config = dict(
    encoder_arch='resnext',
    model='contrastive image-text model',
    dataset='patchworks of several textures',
    train_examples=36250,
    image_size=64,
    crop_scale_min=1,
    horizontal_flip=False,
    translate=0.12,
    rotation_deg=10,
    tokenizer='word',
    vocab_size=40,
    loss='softmax',
    embed_dim=256,
    encoder_norm='batchnorm',
    encoder_activation='relu',
    encoder_depths=[3, 6, 6],
    encoder_kernel_size=3,
    encoder_stem='deep',
    encoder_avg_pool_shortcut=False,
    encoder_widths=[256, 384, 576],
    text_encoder_causal=False,
    text_encoder_width=320,
    text_encoder_layers=10,
    text_encoder_norm='layernorm_no_bias',
    text_encoder_norm_position='pre',
    text_encoder_activation='relu',
    text_encoder_mlp_ratio=4,
    text_encoder_head_dim=32,
    text_encoder_fused_qkv=False,
    text_encoder_bias='qkv',
    text_encoder_qk_norm=True,
    text_encoder_parallel_block=False,
    text_encoder_inner_norm=False,
    text_encoder_positions='learned',
    init='torch_default',
    residual_init='zero_last',
    optimizer='soap',
    beta2=0.95,
    lr=0.0011,
    beta1=0.95,
    shampoo_beta=0.95,
    eps=1e-08,
    precondition_frequency=16,
    max_precond_dim=1024,
    one_sided=False,
    adamw_lr_other_params=0.0011,
    grad_clip=5.0,
    l1_shrink=0.003,
    magnitude_pruning=0.5,
    steps=2700,
    batch_size=128,
    epochs=9.5,
    lr_schedule='cosine_restarts',
    final_lr_fraction=0.05,
    warmup_steps=80,
    weight_decay=0.4,
    adamw_weight_decay_other_params=0,
)
Rows from block 6 of the text encoder, named by matrix and row number. Rows with one number belong to one neuron. Each number is 50 + 10 x the weight over its row's rms, rounded and kept within 0 to 99. All counts start at 0. After the name is the row's rms in percent of the matrix's.
# fc1: MLP up (text_encoder.blocks.6.mlp.fc1.weight, 1280x320), inputs 192-255
# fc2: MLP down (text_encoder.blocks.6.mlp.fc2.weight, 320x1280, transposed), outputs 192-255
fc1.1086 082:43 39 45 63 34 40 45 50 33 50 44 39 50 55 50 50 50 55 77 34 50 50 55 57 50 62 50 50 50 36 50 50 50 64 38 50 50 50 65 83 37 50 50 59 50 40 50 32 50 50 50 50 60 60 50 50 61 50 50 42 44 38 38 70
fc1.1087 124:35 50 43 50 50 50 50 50 50 50 57 56 50 50 67 32 50 50 46 46 50 50 68 50 50 50 50 50 71 50 50 50 50 50 61 50 22 39 36 50 50 50 52 50 44 76 33 50 50 50 50 62 53 50 50 50 50 36 72 50 50 50 50 49
fc1.1088 092:60 37 38 50 67 71 50 50 60 39 61 37 66 50 50 50 50 56 50 50 50 50 38 50 26 49 50 45 50 50 58 50 50 50 66 71 50 50 62 50 50 69 35 48 49 50 50 49 50 63 50 50 50 43 50 50 65 50 66 38 50 52 50 66
fc1.1089 094:44 41 50 50 50 50 50 50 50 41 50 50 50 31 46 36 24 50 64 35 50 50 50 50 50 50 50 67 56 60 35 39 50 54 39 50 50 50 43 50 29 50 50 34 50 50 57 50 50 64 63 50 57 50 43 50 50 32 50 45 50 24 71 55
fc1.1090 104:74 50 34 61 55 50 50 52 22 64 74 50 69 50 59 67 69 50 54 50 50 50 64 61 50 44 50 59 59 66 50 48 63 50 35 50 50 58 50 50 63 31 50 36 55 60 50 26 50 46 50 50 50 38 50 35 50 50 50 50 50 59 50 50
fc1.1091 086:50 50 50 75 45 40 32 50 64 31 42 25 50 67 43 31 50 32 58 50 50 50 50 50 50 50 50 44 50 65 50 71 60 50 58 50 50 50 41 60 59 50 42 69 50 50 50 38 68 39 62 56 50 60 44 50 50 59 69 38 64 50 34 50
fc1.1092 085:67 40 42 50 50 50 31 64 50 64 50 50 58 50 50 54 58 50 58 33 50 72 41 50 55 73 60 50 62 50 30 52 50 46 50 50 50 54 64 53 50 54 42 32 68 50 50 63 57 50 39 50 39 44 50 34 67 44 38 27 60 39 65 50
fc1.1093 089:34 56 50 64 50 50 50 50 50 50 37 50 72 30 50 50 50 50 50 50 50 50 50 47 50 73 50 50 50 50 59 40 68 50 41 63 50 62 50 46 50 50 32 50 60 70 54 50 50 44 50 47 66 50 50 50 59 36 25 50 41 31 50 50
fc1.1094 096:50 50 17 41 50 33 60 50 38 67 66 50 29 26 50 50 50 60 50 50 50 41 50 22 50 50 50 37 50 50 22 50 50 56 50 50 58 43 50 50 50 50 50 65 50 35 50 63 74 64 36 50 42 50 50 39 50 50 66 38 65 50 44 39
fc1.1095 112:50 53 77 50 50 40 38 49 50 50 50 50 64 55 54 50 68 50 50 54 50 50 50 50 62 50 50 50 50 70 50 50 50 50 50 50 55 47 50 50 50 50 50 50 50 50 50 62 50 28 50 50 50 29 61 51 50 69 68 50 50 72 50 34
fc1.1096 102:50 50 50 37 31 50 57 38 54 22 50 50 50 50 55 50 69 50 50 44 41 65 50 50 57 59 50 65 50 50 52 50 50 44 70 23 48 30 50 50 33 24 50 73 50 39 50 50 50 34 50 50 76 32 57 50 50 50 70 50 50 50 37 50
fc1.1097 128:50 50 18 50 50 23 64 50 50 39 50 56 42 50 30 47 50 50 50 50 50 44 20 50 50 70 41 42 24 50 45 50 50 50 58 57 50 50 40 50 50 50 63 57 50 50 38 50 76 50 50 65 50 75 50 50 50 50 41 69 50 40 50 50
fc1.1098 111:64 50 51 50 50 50 37 60 71 78 63 50 62 42 50 50 32 40 64 74 25 50 50 50 52 50 48 50 39 68 51 50 35 50 60 50 59 38 46 50 50 31 50 50 50 36 31 50 45 50 50 50 58 50 50 33 50 64 50 22 58 30 23 50
fc1.1099 082:41 58 50 59 63 36 29 50 50 45 44 50 64 35 62 50 44 55 50 33 50 59 62 50 35 32 50 64 54 50 50 50 58 40 50 50 71 42 50 50 35 33 40 50 50 50 63 50 39 59 37 62 26 64 44 50 50 41 60 44 50 60 57 63
fc1.1100 086:34 50 50 63 50 59 50 50 61 29 50 50 50 50 40 46 50 50 65 50 50 58 29 43 27 50 50 44 41 50 50 60 50 50 65 61 50 50 50 66 32 61 50 50 34 50 50 32 61 57 65 50 50 50 50 50 50 50 50 50 32 55 50 50
fc1.1101 117:39 68 32 50 56 42 50 17 58 44 44 68 50 50 50 61 50 35 50 50 53 37 38 33 39 50 50 50 50 64 50 50 61 50 41 57 50 77 55 67 38 69 50 73 50 50 59 60 50 50 50 68 50 40 50 50 35 50 42 50 64 50 50 50
fc1.1102 091:51 50 50 16 67 50 41 59 50 50 62 63 42 50 50 37 50 43 19 58 50 42 50 50 39 50 50 50 50 69 50 61 50 50 40 24 50 50 50 54 50 50 35 50 50 50 50 70 50 55 50 63 46 63 19 37 50 50 50 50 50 50 47 64
fc1.1103 106:50 58 50 32 49 72 50 50 43 50 36 52 50 58 50 50 36 49 50 50 46 50 56 25 50 50 50 50 50 50 63 50 50 50 49 50 50 50 50 50 50 36 66 50 50 63 60 50 50 50 57 50 67 50 50 50 50 50 50 75 50 50 48 38
fc1.1104 098:77 44 34 50 50 39 38 23 43 50 50 50 50 50 50 50 50 50 34 38 50 63 50 50 50 50 39 50 50 66 50 67 31 50 74 59 59 63 50 79 50 34 38 50 63 65 50 50 63 63 61 50 50 59 50 65 50 50 31 50 50 50 68 50
fc1.1105 090:50 50 50 43 33 37 31 64 50 50 50 47 35 50 50 50 50 66 39 50 50 50 28 62 50 46 50 34 50 59 37 50 50 30 50 50 37 50 33 50 50 70 63 50 50 63 28 50 64 50 31 43 38 50 50 50 65 50 52 61 39 45 35 62
fc1.1106 116:62 59 50 64 50 32 44 50 45 45 50 50 29 27 50 43 62 50 50 39 34 50 50 43 50 49 50 78 50 64 50 40 67 72 50 50 50 51 50 50 50 35 34 52 67 50 50 50 65 50 37 50 38 45 48 43 50 75 50 41 50 53 49 50
fc1.1107 098:38 50 51 59 58 46 50 50 30 67 36 50 40 50 50 50 50 50 38 50 46 27 68 50 68 50 60 47 31 45 67 50 58 35 50 50 50 34 50 50 50 50 65 70 39 50 50 50 50 50 54 39 50 50 50 50 50 40 50 50 50 50 50 38
fc1.1108 096:50 57 50 50 55 50 50 34 44 50 46 50 47 50 34 50 50 48 60 43 61 50 64 50 30 42 45 50 50 61 50 50 69 50 50 50 63 50 50 65 45 51 66 57 46 50 50 50 55 50 50 50 50 56 60 79 47 50 58 35 61 50 41 22
fc1.1109 143:31 50 42 50 30 50 50 60 59 46 60 64 50 50 50 50 27 50 50 69 50 60 42 55 47 50 50 42 42 60 50 44 50 57 50 50 52 69 50 55 50 39 48 50 50 50 46 80 50 50 50 50 50 50 50 64 50 50 50 45 19 50 50 36
fc1.1110 089:50 50 50 60 60 34 30 50 50 67 50 50 62 50 50 40 35 50 45 38 28 50 44 73 50 63 50 50 50 68 59 39 50 41 50 56 67 50 50 58 50 50 50 72 50 40 36 50 68 50 50 42 34 43 55 50 66 50 50 63 55 50 64 40
fc1.1111 100:50 30 55 62 58 65 50 44 50 50 50 50 43 50 55 56 50 44 50 42 50 38 50 50 39 30 57 50 34 72 63 43 50 50 52 52 50 50 59 50 50 50 37 50 62 50 46 50 31 37 50 40 50 50 50 46 50 50 50 50 50 50 50 50
fc1.1112 086:31 50 50 61 71 29 50 42 70 50 41 70 50 50 45 50 50 64 67 38 50 50 32 50 37 46 50 60 45 62 62 27 50 50 58 50 62 42 61 50 50 50 50 40 41 50 50 50 38 50 57 60 50 38 50 37 60 50 50 50 50 39 40 68
fc1.1113 086:50 50 34 50 73 50 65 49 67 55 37 40 50 74 50 50 50 59 50 50 50 50 50 50 50 50 50 69 50 42 60 50 39 50 72 50 50 37 70 75 50 50 18 58 76 50 50 31 50 50 59 54 50 68 50 35 63 46 43 50 50 50 28 50
fc1.1114 110:41 52 40 52 50 63 50 50 50 68 59 50 47 50 55 38 50 50 64 50 72 50 54 37 50 45 45 65 30 50 61 50 50 28 50 50 50 50 50 50 50 34 50 50 50 50 50 50 50 67 32 50 50 50 50 50 50 55 50 50 50 46 50 79
fc1.1115 085:32 77 50 47 50 65 26 50 61 53 64 42 50 44 54 50 50 50 50 50 25 36 62 60 29 57 50 44 41 47 56 50 50 35 38 59 50 50 50 65 50 59 43 50 50 50 50 73 50 44 26 50 43 45 54 50 50 37 50 73 50 41 50 50
fc1.1116 084:60 50 50 50 50 44 28 50 50 56 50 30 66 50 57 60 50 50 63 38 19 60 34 32 50 50 61 64 50 60 50 27 50 57 36 63 50 50 69 50 67 56 50 61 65 50 36 43 55 50 43 42 50 50 50 50 50 50 60 58 37 50 71 72
fc1.1117 094:50 46 31 50 50 31 50 50 39 66 47 50 57 50 46 43 41 50 35 67 58 50 50 44 38 43 50 35 76 50 45 50 50 50 79 50 37 47 50 50 50 50 37 50 50 50 41 50 42 50 50 50 80 50 40 31 61 50 39 50 48 77 50 50
fc1.1118 104:36 50 33 68 50 50 62 50 62 66 50 75 49 27 65 35 52 33 42 50 86 50 32 53 50 50 59 50 34 63 45 59 50 38 51 50 62 37 50 50 50 65 50 62 40 62 63 50 50 51 50 50 50 33 69 46 63 32 43 50 50 50 50 50
fc1.1119 096:64 67 30 50 43 50 37 50 50 25 39 50 50 50 50 50 50 50 62 50 50 50 50 26 75 50 50 50 50 70 34 63 28 50 33 60 50 42 50 65 73 50 60 37 38 50 50 50 50 40 36 44 30 46 50 57 50 50 65 50 58 63 50 50
fc1.1120 103:43 50 32 43 56 60 50 50 72 66 65 58 28 50 61 50 54 39 50 37 50 50 43 50 39 46 38 58 50 63 16 50 50 35 37 34 29 50 42 50 38 54 50 47 50 50 50 50 49 38 22 50 50 50 50 50 61 55 22 42 44 73 50 50
fc1.1121 107:50 50 60 50 66 50 66 50 32 60 42 48 50 53 62 50 37 50 56 50 50 50 50 50 55 42 50 66 50 50 42 50 50 45 50 50 50 50 61 66 50 46 50 50 45 50 50 72 50 43 54 50 58 50 38 50 76 50 50 61 58 50 50 50
fc1.1122 092:35 51 50 50 68 50 50 39 35 50 50 55 50 39 38 50 50 64 33 29 57 50 50 50 34 50 67 39 50 50 63 50 50 35 50 38 71 55 62 50 50 50 53 44 64 50 50 39 50 56 50 50 34 50 72 50 50 68 50 36 43 33 50 50
fc1.1123 115:68 46 52 50 41 40 44 58 50 50 50 57 50 28 39 37 50 36 50 40 50 34 38 50 50 34 41 50 50 50 60 50 50 37 50 29 50 50 64 53 43 28 50 50 50 55 62 31 50 40 32 50 36 47 50 55 42 27 50 40 50 50 72 63
fc1.1124 086:55 71 50 50 50 61 50 70 35 40 61 43 50 63 67 50 35 39 44 63 60 50 58 42 62 50 50 50 50 50 50 50 64 64 50 40 64 50 64 37 34 30 32 61 50 50 50 50 56 64 45 50 39 59 47 50 50 50 33 34 61 41 50 36
fc1.1125 095:50 34 50 17 53 62 50 50 42 57 50 50 50 33 50 40 50 62 37 41 36 21 50 79 26 50 50 38 36 50 50 50 41 50 29 50 32 50 50 50 34 50 50 50 50 61 50 50 50 50 50 50 50 37 38 35 30 33 50 26 57 50 50 74
fc1.1126 114:50 50 50 50 50 50 50 59 50 64 50 50 50 50 64 41 50 50 50 33 43 50 50 50 50 50 61 44 50 42 50 63 50 36 50 50 50 71 50 50 50 50 50 50 50 55 50 50 41 50 57 50 78 63 33 50 50 70 67 50 50 50 50 43
fc1.1127 092:27 59 50 70 50 42 58 60 50 50 50 42 68 36 50 61 50 50 50 50 34 50 50 31 62 50 69 50 50 50 69 34 70 36 50 50 50 50 50 50 60 35 25 50 67 50 50 50 50 75 44 58 50 50 73 50 50 63 43 50 29 55 50 50
fc1.1128 107:72 67 50 58 50 50 50 26 50 50 50 50 23 50 50 67 45 48 50 50 63 76 50 50 20 50 64 47 61 45 50 50 50 50 50 57 50 50 50 50 50 36 50 27 50 50 50 38 50 50 50 50 56 30 50 50 50 50 50 66 50 45 22 58
fc1.1129 091:60 50 50 50 60 50 50 50 50 50 59 62 50 56 50 50 50 66 50 50 45 50 60 50 50 40 39 70 58 50 50 70 82 50 50 50 40 50 50 50 41 50 37 50 41 64 50 30 60 58 37 50 43 68 50 50 26 54 43 50 50 50 50 65
fc1.1130 099:50 67 50 28 66 50 50 35 57 50 39 50 63 40 43 54 57 50 50 50 45 50 58 50 53 50 57 50 50 50 50 40 50 47 50 69 43 64 56 50 23 50 50 65 49 58 50 50 35 54 50 62 50 62 41 63 50 68 50 46 50 36 50 74
fc1.1131 105:45 50 39 63 55 50 73 41 50 58 50 50 42 50 56 40 62 50 50 50 50 41 44 45 50 50 50 50 50 50 50 68 50 50 40 29 37 31 50 50 50 66 52 48 50 50 37 70 50 43 50 50 50 50 61 45 50 34 50 64 50 50 50 37
fc1.1132 103:58 58 50 50 58 50 50 62 50 50 40 56 50 13 38 50 50 73 42 50 54 50 50 50 50 36 67 33 50 50 50 50 60 50 50 64 33 25 50 50 69 50 50 50 54 59 72 43 57 62 50 50 66 25 38 50 31 63 66 36 39 50 50 70
fc1.1133 103:30 50 50 50 38 46 50 66 59 23 63 69 45 50 63 64 43 50 50 50 33 50 50 28 50 56 50 37 69 50 50 50 50 50 50 73 50 64 50 50 38 50 50 43 57 50 38 50 50 50 62 50 50 50 50 50 50 50 50 50 50 50 50 50
fc1.1134 094:30 30 59 50 66 50 41 33 50 50 31 50 39 50 48 50 50 50 50 57 42 66 50 50 38 50 50 50 50 50 50 26 50 42 65 50 57 35 62 50 50 32 15 36 54 66 25 50 70 35 50 69 50 50 30 49 34 41 50 50 50 50 43 50
fc1.1135 086:50 50 50 30 50 50 36 38 36 66 50 50 63 50 45 50 64 34 62 44 50 50 50 41 50 42 77 55 50 72 41 31 50 41 39 41 33 44 34 50 50 50 50 50 50 38 43 40 60 63 61 50 50 66 50 50 62 70 72 69 50 35 69 46
fc2.1086 060:52 41 50 50 50 38 50 58 50 50 40 37 24 53 50 47 55 70 58 33 51 33 45 50 42 41 50 53 27 50 44 50 78 50 50 28 50 52 36 50 43 26 51 69 50 50 50 77 34 50 50 57 50 38 50 46 50 63 29 45 50 66 58 41
fc2.1087 127:50 50 49 39 50 68 59 55 50 43 65 50 51 50 50 50 50 37 50 50 50 50 50 61 50 50 56 46 50 50 34 66 76 10 50 58 18 50 50 59 36 50 69 50 35 60 50 74 50 52 50 50 56 19 50 50 48 65 55 50 50 50 36 43
fc2.1088 107:50 69 50 62 33 67 50 41 50 50 50 50 50 54 73 50 61 49 46 50 50 70 65 50 30 50 59 46 50 36 43 50 64 45 54 30 33 50 37 50 50 50 50 42 54 55 50 50 35 42 50 50 45 50 50 50 67 50 50 50 50 40 38 53
fc2.1089 073:50 50 50 50 50 50 60 50 42 50 50 54 50 73 56 50 41 34 50 61 43 50 50 47 44 34 52 52 51 43 65 50 50 50 50 56 64 24 50 50 75 50 50 65 55 50 37 71 50 50 45 50 53 50 60 50 50 50 41 50 50 50 50 50
fc2.1090 095:41 50 50 50 64 50 50 27 57 50 43 50 61 50 79 50 50 50 61 35 56 30 29 50 41 50 67 50 65 32 50 49 69 50 51 52 43 47 50 38 55 50 54 50 50 50 34 66 34 50 34 50 56 50 61 61 50 62 67 50 50 21 53 50
fc2.1091 027:50 42 44 64 68 48 18 50 50 50 54 74 50 50 50 50 50 50 50 50 56 50 50 50 65 62 62 50 50 54 44 63 50 78 50 47 48 57 42 68 28 50 50 43 49 24 50 65 50 50 62 50 39 50 66 50 76 50 50 50 35 50 50 50
fc2.1092 039:50 50 50 50 50 55 50 50 50 50 50 63 50 50 42 50 75 50 50 50 50 50 50 50 50 50 50 50 50 50 50 50 47 50 50 93 50 50 50 33 50 50 50 50 64 50 50 50 18 50 50 50 50 50 50 37 50 50 50 50 50 50 50 50
fc2.1093 039:50 50 18 50 50 50 41 62 50 50 50 50 50 51 50 50 50 50 59 09 50 50 50 50 50 55 50 50 50 50 50 50 50 50 50 50 50 53 53 50 54 72 52 50 50 50 50 50 50 50 71 50 50 50 50 50 50 50 50 50 50 48 50 50
fc2.1094 096:50 50 50 50 50 52 50 50 50 27 60 67 43 57 50 50 41 50 50 28 50 55 64 50 50 39 68 62 67 50 62 50 40 50 60 62 47 50 50 60 40 65 50 50 50 50 50 61 50 50 50 60 50 50 70 63 50 50 50 50 45 50 50 60
fc2.1095 115:41 58 66 50 50 50 50 50 50 36 39 50 39 85 32 38 50 47 69 50 48 57 50 50 36 40 59 50 49 43 50 50 76 50 50 50 40 50 58 63 50 66 50 45 50 50 50 50 50 50 50 63 42 50 28 42 50 50 51 50 28 44 50 50
fc2.1096 111:44 61 50 50 56 64 48 50 42 50 50 48 50 50 51 64 50 48 50 28 68 65 59 47 50 50 63 50 71 50 36 41 50 50 50 30 35 52 69 50 46 57 50 50 37 50 50 50 50 50 27 67 50 65 45 56 45 50 60 66 50 50 36 17
fc2.1097 141:69 50 38 55 65 40 42 50 36 48 50 47 21 50 50 50 50 45 84 48 48 65 50 63 50 51 52 63 50 50 38 50 69 50 71 50 50 50 50 50 51 69 76 50 50 50 50 61 50 43 60 48 32 64 40 50 50 66 50 65 54 52 23 50
fc2.1098 114:44 36 62 50 50 50 53 50 46 59 43 68 45 50 48 17 40 50 57 42 55 50 61 50 40 28 57 71 50 50 47 32 39 50 50 51 50 50 50 32 42 50 50 65 50 50 50 50 42 50 50 64 50 50 50 50 50 50 50 67 34 50 54 51
fc2.1099 022:32 43 50 50 56 34 52 50 36 50 50 50 50 29 42 47 50 50 50 50 60 50 61 71 50 50 50 61 38 50 50 50 34 66 50 57 74 50 73 50 15 50 50 48 50 39 50 50 50 50 50 50 50 50 50 50 50 61 50 50 50 50 51 50
fc2.1100 090:34 67 50 50 50 50 50 35 50 50 38 50 36 50 50 20 61 50 50 50 50 57 91 50 49 50 50 50 50 50 31 50 69 73 50 50 43 50 48 50 62 50 50 50 50 71 37 50 50 62 54 50 50 50 70 50 66 50 71 50 50 50 50 50
fc2.1101 129:38 62 50 50 50 70 63 50 44 43 50 55 50 50 50 41 75 41 50 37 41 59 52 59 50 50 56 55 72 50 56 66 59 82 50 56 30 50 41 44 63 77 50 68 50 50 53 50 50 50 50 50 45 50 50 50 37 30 36 50 50 50 37 59
fc2.1102 097:39 50 50 56 50 55 51 50 50 50 48 41 29 50 50 44 69 55 67 50 52 50 67 50 47 58 59 50 50 28 50 45 50 53 59 44 22 50 48 50 50 72 50 50 50 53 50 55 50 50 50 50 50 80 68 54 80 50 50 50 50 50 46 50
fc2.1103 110:50 50 32 50 49 57 41 50 37 50 35 50 50 55 72 51 64 50 50 50 50 50 54 47 61 50 50 50 50 50 50 50 71 49 50 50 52 50 67 46 40 61 19 50 47 50 50 50 51 57 50 50 47 37 37 56 50 50 78 50 35 50 50 28
fc2.1104 080:42 50 50 50 50 50 50 50 50 39 27 50 19 50 50 50 50 50 49 50 42 50 50 50 54 50 79 50 25 34 49 44 51 47 43 50 21 33 76 29 50 50 50 50 42 50 56 64 50 50 21 50 39 52 75 50 50 74 50 30 50 50 50 25
fc2.1105 072:36 50 39 50 50 50 50 50 57 50 40 50 50 57 68 38 50 66 50 50 50 50 69 50 46 50 45 50 50 27 50 50 50 50 50 50 50 73 49 50 50 50 50 50 65 50 47 72 50 68 50 64 42 62 51 64 50 48 50 34 50 50 50 63
fc2.1106 115:50 50 50 63 66 50 50 53 55 33 50 50 47 50 48 49 50 50 26 50 50 60 50 48 45 50 50 54 51 38 50 50 50 30 59 65 72 50 45 50 73 53 56 50 39 50 50 50 52 50 50 50 35 50 50 44 50 61 58 62 25 63 50 50
fc2.1107 096:50 62 42 37 50 55 50 50 50 50 50 50 50 42 65 50 65 50 50 39 54 50 34 50 50 50 57 66 47 44 50 50 50 62 51 50 61 50 30 51 47 50 36 58 63 58 50 50 46 50 50 50 50 50 54 50 48 50 50 49 63 31 50 50
fc2.1108 108:50 70 50 50 50 50 60 61 37 46 50 64 44 40 50 50 50 50 50 50 50 51 52 22 50 50 69 50 67 46 50 50 44 66 50 41 41 50 50 50 50 58 50 50 50 44 50 57 51 71 50 82 50 50 50 63 50 43 42 49 30 50 50 50
fc2.1109 125:50 57 47 50 50 52 49 50 50 50 39 62 64 50 70 43 27 46 50 66 50 50 66 50 50 44 50 50 50 49 46 50 58 50 50 50 50 55 37 44 75 65 50 30 65 42 50 77 50 50 54 63 50 79 50 50 25 52 50 50 50 50 56 42
fc2.1110 034:57 27 12 48 50 50 28 50 49 50 50 50 50 41 42 50 50 50 50 50 51 50 50 53 50 50 50 50 50 50 31 50 50 30 50 50 50 50 50 50 50 50 50 50 04 51 78 52 50 50 35 50 50 35 54 45 55 93 61 50 50 50 35 50
fc2.1111 113:48 88 50 50 50 50 50 50 32 50 44 50 56 50 67 57 46 40 51 50 50 51 75 35 50 41 74 68 67 35 50 43 50 73 50 46 50 52 51 50 50 52 38 22 50 50 50 53 50 50 50 65 50 67 50 58 44 65 52 50 50 69 56 48
fc2.1112 073:50 50 50 51 50 67 50 50 50 34 50 50 67 50 50 41 50 50 34 50 50 50 59 30 50 50 62 50 50 43 42 50 50 50 60 37 34 46 50 48 41 63 31 49 62 50 50 50 44 32 50 32 47 57 42 48 26 50 73 33 50 49 44 50
fc2.1113 089:37 67 50 65 50 25 50 50 50 50 50 50 50 34 50 50 44 50 74 32 50 71 85 50 50 50 68 50 50 50 50 36 50 50 50 22 28 73 57 50 50 57 45 50 50 50 50 49 39 17 62 53 50 53 50 72 51 52 41 50 47 50 50 43
fc2.1114 110:50 52 33 50 50 59 50 40 35 50 32 50 50 32 50 50 64 53 50 49 67 34 50 60 50 12 66 77 50 50 59 50 74 50 50 46 59 39 36 50 56 40 51 47 50 56 50 50 53 57 50 43 56 52 44 50 50 50 50 60 55 50 50 50
fc2.1115 097:38 70 50 50 54 50 61 50 50 35 50 67 50 30 50 50 50 41 64 50 48 50 53 50 39 50 74 74 74 37 50 50 50 42 50 47 50 53 50 50 50 63 41 50 50 60 50 62 48 50 50 69 33 49 50 67 50 55 50 44 42 50 50 70
fc2.1116 032:50 50 50 50 50 50 21 50 48 50 50 50 52 76 50 50 53 50 50 50 31 50 52 50 50 20 50 34 50 50 50 50 50 50 50 50 46 50 50 50 50 50 50 22 45 50 50 50 50 50 50 50 50 50 50 50 50 42 50 50 45 50 50 53
fc2.1117 116:38 50 50 38 42 62 50 69 50 27 50 36 44 37 50 50 50 50 50 44 57 48 79 58 50 59 63 67 50 24 50 50 64 50 50 74 49 50 50 50 25 50 50 73 37 21 50 64 50 50 50 60 50 38 45 70 47 50 57 50 39 48 38 39
fc2.1118 109:50 50 34 50 50 50 48 56 50 41 50 62 50 50 50 45 50 37 50 59 35 43 52 50 50 50 50 58 64 48 50 62 59 50 50 50 69 64 50 58 53 50 38 29 50 47 50 84 50 54 50 50 50 50 41 40 43 50 70 50 50 50 50 64
fc2.1119 101:50 62 50 71 42 48 50 46 32 41 64 84 50 45 50 50 50 50 55 50 49 76 58 50 51 43 73 50 64 35 50 41 75 50 72 54 51 50 50 50 50 50 50 50 50 50 50 50 44 40 37 61 32 40 50 34 46 50 50 50 50 50 48 76
fc2.1120 092:34 50 50 50 31 50 50 37 50 50 50 50 50 50 60 50 32 32 50 50 50 52 64 50 50 50 50 45 62 50 49 50 50 30 68 60 15 31 55 50 50 50 50 50 42 50 50 79 50 50 50 64 48 50 50 63 40 60 68 79 50 50 38 50
fc2.1121 108:50 79 34 55 64 50 50 50 50 50 50 35 50 59 65 53 60 54 50 50 50 64 50 42 50 55 60 43 48 50 50 26 44 54 50 27 21 60 50 54 50 74 65 50 56 50 25 53 53 50 50 55 37 59 57 65 50 67 50 50 55 41 32 34
fc2.1122 117:28 48 50 50 27 50 55 44 59 30 30 50 50 71 41 50 50 36 50 50 50 50 65 65 43 21 50 60 66 43 50 41 50 24 54 59 34 55 50 50 63 64 50 50 50 40 50 50 50 50 41 59 42 74 40 40 34 50 50 50 39 68 35 50
fc2.1123 113:50 50 36 35 61 50 50 50 50 50 32 50 76 50 69 49 43 43 50 50 71 50 36 62 52 50 70 68 50 50 54 50 59 50 50 50 50 50 26 50 50 50 49 50 44 51 24 50 50 50 50 46 39 50 57 55 50 73 50 50 57 35 50 49
fc2.1124 063:50 40 50 65 50 50 50 27 39 50 50 50 50 36 59 47 44 36 50 50 50 50 56 61 55 67 50 50 62 50 50 50 50 34 65 50 50 46 50 64 50 50 50 50 66 50 50 50 42 26 51 44 50 66 50 55 37 60 65 50 42 48 50 67
fc2.1125 096:35 62 50 46 39 50 50 50 47 50 50 51 50 50 78 29 50 45 56 50 54 50 50 46 50 50 46 31 18 50 52 30 52 56 56 50 50 46 50 50 44 53 50 62 50 52 32 65 50 50 78 52 22 67 73 50 50 50 50 50 50 65 50 50
fc2.1126 125:38 50 50 50 48 67 50 47 34 50 39 61 50 50 73 49 50 43 50 50 50 50 61 43 50 47 50 59 40 50 59 42 62 50 50 50 56 50 66 50 50 50 50 50 50 51 44 57 47 50 36 50 50 37 35 50 50 50 70 50 43 50 50 50
fc2.1127 061:50 50 36 50 50 50 50 40 50 61 59 71 45 30 36 50 62 41 50 50 11 61 48 50 50 75 50 50 50 50 50 49 50 68 50 50 50 50 50 55 53 32 35 34 19 50 50 50 61 50 44 38 41 33 50 22 50 50 50 74 50 50 73 50
fc2.1128 127:31 56 55 50 50 70 28 50 50 50 50 50 50 49 50 50 39 60 31 50 49 50 71 39 50 48 45 62 50 45 64 11 56 50 53 50 69 50 50 54 72 44 49 50 50 50 53 70 42 36 50 46 50 50 50 51 50 49 50 57 50 50 50 47
fc2.1129 084:16 50 21 50 37 75 50 50 50 50 50 50 69 46 61 45 50 50 50 50 50 44 70 30 52 50 50 47 77 52 79 42 50 43 50 51 50 47 47 56 50 46 50 51 49 52 70 50 41 50 49 50 40 40 50 44 51 51 64 48 50 50 47 69
fc2.1130 106:40 50 50 50 40 52 50 50 50 21 35 68 29 32 65 50 50 50 50 50 50 53 91 50 40 50 49 78 68 46 51 78 57 39 64 49 50 45 50 64 50 62 46 41 50 52 50 71 50 50 50 59 43 45 56 58 50 50 50 50 44 50 50 62
fc2.1131 110:50 71 37 50 48 50 50 53 37 50 26 48 38 58 50 18 40 46 50 50 31 35 50 50 50 73 50 50 65 28 48 50 50 50 50 50 62 64 50 50 55 50 29 31 59 54 50 81 45 47 44 50 50 50 50 50 50 50 50 46 62 50 56 50
fc2.1132 122:50 50 50 50 50 50 50 50 50 41 45 50 50 50 50 50 51 54 69 69 40 50 65 56 50 50 50 50 50 66 50 50 53 50 50 50 50 50 50 50 48 50 50 68 50 50 79 50 50 39 44 50 50 50 32 50 50 50 51 50 50 63 40 50
fc2.1133 118:42 67 50 50 50 50 50 40 41 41 50 50 73 51 50 65 50 50 50 51 63 50 50 28 60 52 50 32 61 50 50 41 48 50 50 42 32 50 68 50 46 63 63 50 31 49 50 50 50 44 28 50 50 50 50 72 50 53 66 50 48 50 36 35
fc2.1134 096:50 53 41 63 68 40 50 51 50 50 50 85 50 45 40 50 50 53 50 51 59 81 51 40 44 50 69 66 50 63 47 59 28 52 51 70 71 37 72 36 58 35 50 32 50 51 50 60 59 31 56 29 50 48 55 37 46 50 50 50 33 50 50 59
fc2.1135 049:44 50 51 50 61 64 50 50 47 50 50 78 53 74 50 44 50 50 43 50 50 50 56 50 50 50 50 61 50 68 41 50 50 90 50 50 79 52 50 29 49 50 50 55 49 50 50 50 47 29 35 50 50 50 50 73 62 50 47 53 50 36 50 50